config.toml
encoder_arch = "efficientnet"
model = "contrastive image-text model"
dataset = "rendered roads seen from a driver's seat, with toy cars, trees and houses"
train_examples = 72500
image_size = 64
crop_scale_min = 1
horizontal_flip = false
translate = 0.12
color_jitter = 0.2
tokenizer = "word"
vocab_size = 35
loss = "softmax"
embed_dim = 128
encoder_norm = "groupnorm"
encoder_activation = "silu"
encoder_weight_standardization = false
encoder_depths = [4, 8, 4]
encoder_kernel_size = 3
encoder_stem = "single"
encoder_expansion = 4
encoder_widths = [40, 56, 88]
text_encoder_causal = true
text_encoder_width = 128
text_encoder_layers = 6
text_encoder_norm = "rmsnorm"
text_encoder_norm_position = "pre"
text_encoder_activation = "gelu"
text_encoder_mlp_ratio = 6
text_encoder_head_dim = 64
text_encoder_fused_qkv = false
text_encoder_bias = "all"
text_encoder_qk_norm = false
text_encoder_parallel_block = false
text_encoder_inner_norm = false
text_encoder_positions = "learned"
init = "lecun_normal"
residual_init = "none"
optimizer = "soap"
beta2 = 0.95
learning_rate = 0.002
beta1 = 0.95
shampoo_beta = 0.95
eps = 1e-08
precondition_frequency = 16
max_precond_dim = 1024
one_sided = false
adamw_lr_other_params = 0.0014
max_steps = 3700
batch_size = 128
epochs = 6.5
lr_schedule = "wsd"
decay_fraction = 0.2
final_lr_fraction = 0.05
warmup_steps = 370
weight_decay = 0.1
adamw_weight_decay_other_params = 0.01
Rows from block 3 of the text encoder of a small contrastive image-text model, named by matrix and row number. Rows with one number belong to one neuron. Each number is 128 + 24 x the weight over its row's rms, rounded and kept within 0 to 255. All counts start at 0.
Before each neuron's rows are labels from the 100 texts, of 14976, where the neuron reaches its highest value: "fires on" is the input token at the peak. Only what is clearly more common there than usual is listed. The data: rendered roads seen from a driver's seat, with toy cars, trees and houses. In brackets: how many of the 100, against the usual share in percent.
# fc1: MLP up (text_encoder.blocks.3.mlp.fc1.weight, 768x128), inputs 0-63
# fc2: MLP down (text_encoder.blocks.3.mlp.fc2.weight, 128x768, transposed), outputs 0-63

fires on: "truck" (100 vs 3.3)
fc1.45 [179 163 145 105 101  90 136 120  85 146  84 181 135 126 128 130 137 151 130 142 107 108 128 147 127 121 145 153 116 104 122 144 102 124 101 104 141 130 151 121 150 143 111 126 122 147 136 119 138 142 119 145 112 164 122 113 161 192 151 134 139 145 175  70]
fc2.45 [ 89 106 103 150 160 144  71  79 154 109 145  97 125 194 133 143 135 140 128 129 142 138 102 157 163 134  81 135 124 125 136 164 102 113 131 144 113 109  86 129  92 111 122 137  99 106 121 118 111 117 181 121 109 117 100 125 133  78  86 144 110 145  93 168]

fires on: "truck" (98 vs 3.3)
fc1.192 [113 143 133 169 203  91 133 160  83 159 164  74 139 141 106  99 158 144  92  85 114 109 145 134 113  94 148 133 130 135 151  97 151 150 124 126  86 123 110 142 147 143 122 173 138  92 141 132 113 128 120 151 112 158 119 107 145 124  83 117 163 154  76 141]
fc2.192 [ 87 109 141  89 152 162 118 151 156 184 136 143  86  95 150 138 108 118 148 128 148  96 112 117 108 159  98 119 109 106 115 100 161 136 138 144 181 147 104 137 159 112  78 102 149  99  84 115 144 157 131 107 131 149 119  94 124 157 129 112  99 111 121 108]

fires on: "a" (89 vs 20.2); "an" (11 vs 1.8)
fc1.717 [135 122 118  82  95 152 127 111 139 134 153 148 101 130  96 150 142  80 136 113 132 136 172 110 140  94 120 158  84 149 143  94 159 152 123 139 146 128 172  86 129 124  95 105 137  86 124 127 160 130  95 100  85 121 145 106 188 148  88 144 125 133 155  99]
fc2.717 [153 146 149 154 112 125 130 156 114  74  73  90 137 101 142 130 109 149 141  97 110 117 144 173 155  85 109 132 114 119 158 130 139 161 128 145 109 135  99 118 164 129 168 142  99 121 134 123 137 121  85 109 153 152 149 146 136 104  96 122 104  89 124 114]

fires on: "truck" (100 vs 3.3)
fc1.71 [ 90 133  87  91 139 134 116 133 120 139 145 134 125 198 165 116 144 124 151  88 106 126 124 137  93 112 148 147 133 112 154 157 132 155 150 114 176  93 163 179 139 138 111 163 162 127 118 205 111 107 132 163 122 161  98 128 136 153 174 155 149 125 165  91]
fc2.71 [107 128 134 100 120 113 113 145 122  99 160  99 129  84 162 121 103 141  81 114 122 136 119 141 123 104 127 154 125 131 134 126 118 132  85 124  89 149 139 103 153 141 147 134 109 141 180 127 121 145 121  85 113 132 113 155  73 117 130  94 180 132 145 106]

fires on: "a" (100 vs 20.2)
fc1.479 [139 145 113 124 129 133 135 123 167 111 143 136 118 106 128 173 103 116 156 139 128 112 183  81 120 146 108 108 127 138 112 144 132 109 134 144 129 109 129 123 137 143 116 151 114 120 119 162 173 150 152 114 141 141 166 139 153  89  90 127 146 162 155 140]
fc2.479 [129 102 161 122  89 172 152 127 114 136 156 109 140 135  96 143  98 151  98 104 158 150 150 140 136 136 152 126 152 129 116  92 155 133  91 124  95 138 106  79 163 150 109 139 138 107  88 126 146 148 115 146 120 114 166 127 157 144 111 102 150  98 160  96]

fires on: "a" (48 vs 20.2); "," (42 vs 7); "grey" (7 vs 1.2)
fc1.539 [108 119 110 119 111 130 102 135  95 100  90 130 162 129 117 130 109 166 141 129  97 153  72 121 157 105 118 137  98  94  93 167 111 121 134 100 161 163 156 142 118 136 120 134 109 143 130  96 121 133 118 176  89 113 140 113 113  91 125 116 160 166 136 141]
fc2.539 [187 149  88  83 121 137  99 142 133 107 136 134 133 132 141 157 148 133  97 161 140 109 157 122 113 151  89 129 151 119 133 100 121 103 114 132 108 125 139  90 162 151 147 125 146 124 145 137 121 152  99 112 132 139  75  73 111 126 109 125 147 129 125 167]

fires on: "truck" (100 vs 3.3)
fc1.150 [150 164 191 137  88 152 159 148 148 157 132 143 126 102 137 122 129 124 148 134 140  90 129 155 109  97 135 120 142 107  65 149 134 120 115 111  98 146 124 130 126 136 123 117 120 116 120 140 141 124 155 130 114 118 121 125 105 155 132 137 160 141 100  96]
fc2.150 [123  95 148 106 203 108 160 146 138 140 133 175 164 127 126 115 133 143 108 133 109 150 121  85 123  96 117 143 113 145 162 127 112 107 139 120 142 106 111 131 102 114 100 162 121 135 148 123 160 116 109 157 109 139 148 139 137 172 117 145  98 114 124 137]

fires on: "a" (100 vs 20.2)
fc1.152 [121 126  82  90 121  66 139 124 177  98  95 117 123 136 129 158 109 130 120 113 154 141 119 142 100 137  76 122 144 122 132 124 129 115 111 138 165 166 179 164 136 179 107 182 143 109 124 148 165 148 145 113 104 124 163 137 131 146 156 148  99 146 118  93]
fc2.152 [153 145 129 139 105 160 148 145 147 155 129 120 142 127  84 162 139  99 171 151 105 141 122 131 135 118 196 123  67 140 101 108 126 153 106  90 127 132 142 149 100  96 133 139 127 135 128 118 123  94 125 148 150 148 121 118 155 113 128 147 110  98 129 145]